Rows from block 0 of the decoder, named by matrix and row number. Rows with one number belong to one channel. Each number is 128 + 32 x the weight over its row's rms, rounded and kept within 0 to 255. All counts start at 0. Numbers have three digits each. After the name is the row's rms in percent of the matrix's.
# convs0: first 3x3 conv (decoder.mid.0.convs.0.weight, 256x256x3x3), inputs 169-181, a 3x3 kernel for each
# convs1: second 3x3 conv (decoder.mid.0.convs.1.weight, 256x256x3x3, transposed), outputs 169-181, a 3x3 kernel for each
convs0.106 098:103128135136138142139139119205090120143124067110088055105134039171162081119148084128146107114082077030077125124164142084181139133151110138105119092149150105127103075093116169134088166167115126146135201146181154124154131115109109120189099153193125144105139131150129121147160115154107141134099174122141133122148169156144098076139213218104132114078146112
convs1.106 101:135115109169101138150148175145094109168107104140098115176128126201104055126117118108150140150139156125102158147134156168156139148151145077110098143122145130117155126149159163127061107119177148114097113133130123099128144073179162143116154090133148140157095046157093130148082109130148129112169094088124114111054071155160157128163118115175157152102138091
convs0.107 099:140109141150103148120087097141085117161102086194119043098119103128076077158189144113113137131115124182073108137147121125108131144115146143115112160148104130134179109102118149109099068154074174135110124111127096080135130092081142140139168104138117110100134140130138126099080152103127102105092097101079115124142130116172156171155162072197128117167136178
convs1.107 095:108097129143089089140046121116143080112145112164126072114169100125180036101101117096149140092117095098086053103178121116065141091177090151148120095129158070135135075150152130175168185189143156063114192119141142112153101110157130125187163146125121155135140109081166176167104093127107080129102083112137138058108117066181205170136218172116102073175093085
convs0.108 100:100125143133168141118126122119186125166131114092069110179122232080181160116067091180113118127210095139140141137112132164137126111112158125149136163124160120123128105181106122108122131145134168157103129115117123107086126189094109085127117121085141146154178119154131113137203185163109090149124132156121107113137209171064129095096147171129112125165142130
convs1.108 097:145126131072172120079103073140105128148155126123135102111182119088126141139148113103143127070124144121215182145072122124137113113181206109135179149154167118193151103127041139128076079162082152105101152131147132126115156142119134172156056110125133198144092130141060125109093128139148157130152179149149130106152107171105163132097100093095146106112182139
convs0.109 099:116100094131114114113113124097143159108150099061089099100126091078055151074148053127091142115094135188128128103142115120114126126127121139076126171136102085130087129092134137105127115163137165074170147100133094107104090128137092164104154123111094167107096112143090077162078126175155082107020138160111144128159118168143102130096185111162128109166126138
convs1.109 091:125192171127147152117121117121071142168113105090077105126061151135144178083131128111155087135158146158164097154121149108151113151130111061141076125156142091146149150195176089141146121153151122162152204147132155170148106138149086170137118122139137121151134092103154224130120133133083134087175169163165148172085071103161126120174115153149142121111160155
convs0.110 102:135162104125120135137175117170202181135154193124123170119157107197133185070093117078141151100162112156139092115097093132146148133169140134140090101114091117103115121127106082120141181183143139143139134111110125158131105078143128071126107139125136143131114146112088128106077145073069149138099122119140107125151106130166245178128166072126133154113118082
convs1.110 108:101108156062126108125104117043114120091137147109080167106094109047129100087159083104090116085182177165143091141099097117136174102105128103095145111152089122141110036047120138127110132155146134141124120131118144119092133142158148116089119174112127165155144161134155142130126141126112128131148146105136165164121108093136140141178131153166160172151141129
convs0.111 102:135099129112150133096122127065174141124176098000119148122131169137119189068110073134148125205118182120109095105138131122160186129133122119089130116126084129129120130149137161084124122109137104076099116099095100121095124133059138146111088159061102171136099155117119127093028170108075100120041143118153135099114119108110140143089115104110099112118121144
convs1.111 105:163134116168125082170163150087097152129114143089087171140115136121141135150101086088120104114137146125151155149110149118202162156164121108148099116147139115150149145135108130111114067038136101079104076074133089144124080186151192135134180164175079132101099147125114101105148230181085172154157125123141134104102113147191176158153165130152210179137135119
convs0.112 098:115117141167158125140147112159114082134091103199085080097111101093108133114126161085139200082124172039001156123133130138145121113113100137129109164105133139112087161142156136107121093111110121155119103143136127136161154114120115044100111142121149112102203120124144086145073171100081104109073105086153122122193132111120129136134126126161119126084081133
convs1.112 096:156148126088119151173137144122144088145103156162132156127118088106130179167150177096134097090078116117117139153121130098140127153153133068123101159162150134117099138144106149146140136110106153085118099123116116094082180137111154174145101160131112087099174114049186112176148080115128108113109092151128096109140143095079124113158151160148115101111104058
convs0.113 103:114120139134104117150143098071099149152123174213213112043100141155175147152178187146137147163150125155110114138146133104138123115158142139134110093154138120203170117134088121182144120154123114138135158121086132152137145137158124163145118071078144156132148138120131177119080140125206179150131120120087088134134096122129124143201124130141159091109107118
convs1.113 101:106201125099158117146100128140078102077120106152072056156195159165140058160156160162122133116155095224084057137057134117155158127181155172157156097123157116140175111159119116155102092118095104092099141111095121209136157114093105075115167106071166167126119084051149180136137111117109117095194117114068101190139109120125127121146129144132148111119106133
convs0.114 101:131121138131116133111120107103176129147112106087137146128124135062077089106044096098115125144121152199120121118182133113143135157113130157170152140118113121166118181171138177140128134104144085187207098091145140093160137159120136081121060067151125160093153160088140128097122108126156151085107151143132097124128134124098104111134122155104120133102121085
convs1.114 104:092127085091113080116161093133080076160142126154143133127038140107131158122133153150131096109147099138134132095141100071192113137157178081085148105116095179116145113128137147132103148099111107157112047134060063124136117152188135155149170109157153138118111123147165153144133176125147085084128146174163149170154161108128092150097128150136148178124105143
convs0.115 101:168137128119089138102101110146087104106105087127159086144116119218101146098130141119084192156135203082097064088139130088142137105116106116101150106103114161151152136148143122139171108134092104083100182159139087157155116151147121180105130147124127113097145156102133128118105122064098112112040143144120130155117114138143095092132096078129130076087124138
convs1.115 099:133108118075077135148127099109186181109200173128162126141150106183173130096103098131119108091121150147094148132135109144121103097172134143081158138117147107157127062105104137132219112175086131158102122123114170111131166177093138148134100108086097165182160147181120183142132112130074074091087102114128120139145094161108115151108162133152115098137119110
convs0.116 099:129129139148124138114124151196120106180225123112179133083121097114090113114197130161106093149102132151106122140133091126103138144103093170133124149138114128145156145104095151147099129154097122073144096106138101127173129146114137181153073150139136109094155090110127082118151130179136129066118130119119127139124118080116144122108123099101100160093099185
convs1.116 108:146144123124125130098164137207105108225133181164168136118121150177130086159141184110148140120102161132130102108163114117190134109114158125113170094169120152116117115103100109126109144148138130151151109118080117131144149147130102104143141079092200141130095100096163150101171177134061176127126141101149195177100114170135132111120093134086142124076091134
convs0.117 102:146115118107094128130087133096127089139139193151112234168167149141127131100178162089152155080153091083147121123133075132091110100106107169115076116124141110129202159145120103122108105106065112115086153078134120087114127120115105127155109109128109106133147108177166109120138121102104092106163158152165152106116105105083116108182222171067102132134077110
convs1.117 110:107123127121134076133128105016097085110120172136147184093147138115165116170133164140156138187112108154127148076068070107173178119143104144164149145073162129123118125128104108087108143108149167123151137158129103051099149151172083136114151098098186100095119150070124150121161179168103107131165112132093104121115134142119057172191191201122176170140157178
convs0.118 100:163105156137158097149149144129121126111104107118104048096061101103131070095141114140101086097107111068073124120099087109096118113137147087098128138107124117143132133119160128138135115094140140120106065151129100097114137142066094163152149113141153114121142087116111103143126117123131118113137195133137123176182183084128183161189078142133132179134117088
convs1.118 096:117178040136204099176163099149096113135142211214083153124190181068096084121170141146126157080099140113122124127135129127134152117130159092133079097068107141186153132118137086117083060106139125126114188203157168088157151125137113111122144184149145106140140139158136123129133126114120132091168182160135144126184127153149099151129203183168150124102191080
convs0.119 102:148137129103134158142122115172194100134087117097129116192133118052125139162087127120081093089141147089051079118162151153123162151069117140097113139163145143139100120118123145155159090136084124152127095185121128159133162152107130136136165178169102119131145180181144140151065128150043114036106084105155136137090128167126185142161148143109052207140120149
convs1.119 094:133072102116126109161144164109100123178125139117094107158163144144115120142122170088142094109139104088172124100102122142104080140150098146153150131120153105112140134145136111150065188135136121178165163063063153112147130127172194134162125121099118123154122099127079079081174142155192143143171123111115158104131187102092165184134151092103186087127179154
convs0.120 104:145146106162155124121139109095098166085131105103061070032029134118098161056134115168152153141209093096129133061126130121160075103147087126131126131165100144103090134138129153150141116095137122164088085155078138154153117089094061136113141147172129099113101101104136157124114177115124085116129115136108089084166179184127124103171107126177162165107139101
convs1.120 106:164149179139099094094117136134133194107079117099079070070094141107168171058090153131136173157165199162123149034068140107149113138123119103122115068122094110111093098146097147107068167140116082094126147145116114132137147168179136132136164181136135150122150129127053084104146139071151154125153134117101116118130074137146061119113108087077142103090101070
convs0.121 104:134110128147141132096117141167115194131151149125193126119134164205113095159108081074106060111086121137109126118157136167113155106089136132100138098150167074120140122152136130132130127140120125099122143140086181163148130155125108143131132103115137183144130128131109140140120151090121117177121075124158125136163115173159132120080085097119119108125092113
convs1.121 099:083138110140145074121113105124159128081150150159135089063117165147077152109173110157122132146083133183161152118088128091135147127092166168158118086104134158163140162147083122142076118160125125113076133134125100124130122167122086132164089142148103143087169138151164117154119114066106146091109122123185141123101169089132127132101139142124109157150168195
convs0.122 100:095114108091173139125164141172066149151111168136136069155053152146116120165152124092131183108066106176120149101131132101106144147109191102100155137172112170125161126122160152169176124080091127092126141119124149135137144111164142179090102134123118113136122099114089137135118105109090100099132143163119118148085153127103145143103084107104116080153107092
convs1.122 096:124144128123138074166118102138112109070137094112104123159148131169183083118140110134150151074107122105162168114109121173135098136158127085123130192117148064091135135133084158091185111120127132081113069086178089131142190155123100148148134139116111194191103224154161139127092112147143098187126121137203131152113177080136129145105188116107126180132207132
convs0.123 104:128162187135120172118141121157177112159184102165085162083192105101166171084158117100133184145136177163126114147154120125084126138115098130104114172159126109142114097158142111175134119118086104128113165173132147135144112152161153127104077077137119105163129125107145136084130131096200165150140169112081156146107129120131159074100150095092160163150124124
convs1.123 112:123106109122140135066117145217143149122119090178118106144090137128122080187168120069103172127110139128085129115089070131128175165105151189128116137098193147119123130149156124130131152069125135128143082139111116153132083134089154132084172143102151160142152192128096109144191132083159134127117127101122126135089202161147169171137196118120186172107190138
convs0.124 097:130117141119108133147124122072090136144113173046107181108095173100043136038059111137214106100128104115000036091125158115143163154121114149155110126133111147174113101107111154125148157119123076145086156131171119144133171148145089127191102144130105114147129177095136128160127143162164151097092092187165117108124118131104104032161129169144172123141148128
convs1.124 093:134111101110173111108176138105124108147123076149112142122062112093134122164081103137158194123137148120110119141150121068097085094098104140069114200171187168132144095112143120130134119144102111104106184137159156125119083121159162116156094074117128119121120088146113053097139105147167084027105110154108115118126096102091146171145162109108138153123106127
convs0.125 096:119115099126104096178147118109146094135148143139105112157090107088081114144074041092162122137102087159143146111104117130143120150134091123119114130108111135078090135147113109127130157188120162140159143123082128111090141121149195128086156154102165129094111161098156145134152086144095138201077044117128118135140097115133087111120132151078093172162165136
convs1.125 095:119125099162156120124122127166095140148107156141121171126120138139111106191152129121130090154137070125100113085168120096103111145158107156151085117126120095113112141138106089132128158169112072172145111059150138168168120101172219127123113126097131138105129195094100078089087139201113064148140166157189131157168130171146193172110108176126133179082129190
convs0.126 100:119159134150117120123113123073128143103135138088156061146170151143152108122090148079175112117122215105096104110112143124143145100089135091115143083166174136132162139162115098154129133136099178139106152125104145123134109081119068089131187138139107122142127146102159112102133127158100119139113051127111092151119111112137144123101115107147152114123050048
convs1.126 099:146146164115137117130163105046088165041177123118135121161166176156089126171121191096096120094137138153134139138085118118165132089067159141166136097106093093139143138126113097095118174160182178184082168109091151140160100164134150168146196109140152134106099134108151118135123177138092096118088109103112163129118132130125104146170134106155086105178148128
convs0.127 101:124105128115113095147144132122137104101181125138169097202118093091110191118111150121118167097119099109130116124105070112106123094097150099096101128131168102072112124133168120145181111126117172153154127193138176132090110101126097129114137103107153140129143110117143153130169196093139078069087096164186142154102064118125137103136124082131089088154194167
convs1.127 099:159158068073129117153161168065124119122123098106118163147164111170130140076105091082108155167123127181096126111095128054059147114102139107113146120133150100050123195145097124180096061149122150170116166134090131078109101166156110176099150129117141084052160051058100134108058169166128140112151124116104062137139162131090160124176093110182141141218141141
convs0.128 097:159139144162149115117151108235220084102082158109113201118164130153052198211124093204216137126027152096149111147139110151157077089122110151155127163135084117113122117104123145122138187126124091150144123147148114106120146115102118080107153062112087154158149149110152160183135131146221079181165102114200111123151133117100089109123233133134108100108129138
convs1.128 097:163164147104143203122149187171128078119131069190083091156105090142150094155138133080109141163157150166108139199109147122163107130172111167154157169130094130061045114096117126117121082134168115090151135113123129148156084123097103151138114111115138217125177133158102162072116133117072126055112101144170171151164147140161159108097114118119151128094163144
convs0.129 101:151153150119148141147107114111178137092103111135095100127144146172090104126126124121165154152212102084162098061145093137115106108146132148112155117119113087139119134144168122114124123140097099152143105100096158124100113111136162140053172091089126153101085145136108143122127121147150101164161131062140125147110114201137124104130185196148104171129145173
convs1.129 093:087123132101099040158131158151141125174085072173140033154087151143111109143117174121094180138099135152156173143093080141121141120149128155161109106075115142120141109166150123126114187101158124114114097140159114084165118142145159090153060086152112166149142123109105101094100141105102111131153056105128122162132161180129179150120160135130134146115095119
convs0.130 101:116113109155140149116078106064169110066164182152188133079149122128158147063107120162064110105116169069118142092123139155137128130109091094094116111093094147124115123098128165170137117136107119112113190098100133138111176171144087085182159116138113125101080097081139164126176178076150093064167187151148110117129112155123050107121113121169109132115089097
convs1.130 099:156147126125163106145142181141163173122138170116121082131172085146146139144123110134172146127135123104081082098125102125141122139127127129082054132164107059142109126207103104205165096163144095147093091172151139208130147159122116138090136152133105135102089143129103144123152113119203111076114169130112135121126127123117175150142177175139126140141175155
convs0.131 101:142138114125137129129157166143135123122126101086117169119107127107174154113113132154176168161171159070174175140151167099116136142144121174165126120145113116125148107149148119157170136126129130167139137121143185140131146131158149128076074082071143126122154108116128114132131143093055175126072091154134172129116171118088108096109130109130144079118152178
convs1.131 113:112124110182079142179118159113145147106101111119130137082119073155118142108099100134204140100069140115114111101123108128127101100120148097096123087120124115160150112106086158112078063057127103095108100129140125141158148135177127171122090121147128158133125129088135115132105046128117152167088140091102113139113126085120120099056109140096140146138144111
convs0.132 099:126119139090096114122116136128152159140125102168108154104112126114192128078152133138201104131071071115146134136068143133122143134125149113146096134089163128134127142145126144135157102142126123129128093089101099108092134124123109096095105147179122099168163087122165165171115162166103166126132100116073119164122113109111137125121164119136159110142149090
convs1.132 113:099129146102109095130140144124109077173137111130107160097153127105158129119177106131085138119103146147146158106148147066147141090118183136077103156105173167096105142153106155068094116137115117106139092152166101098107128131084105088086107117112137118151088098170109101117127173153131107165096155142143131151133102121160108096151133117129126161073120148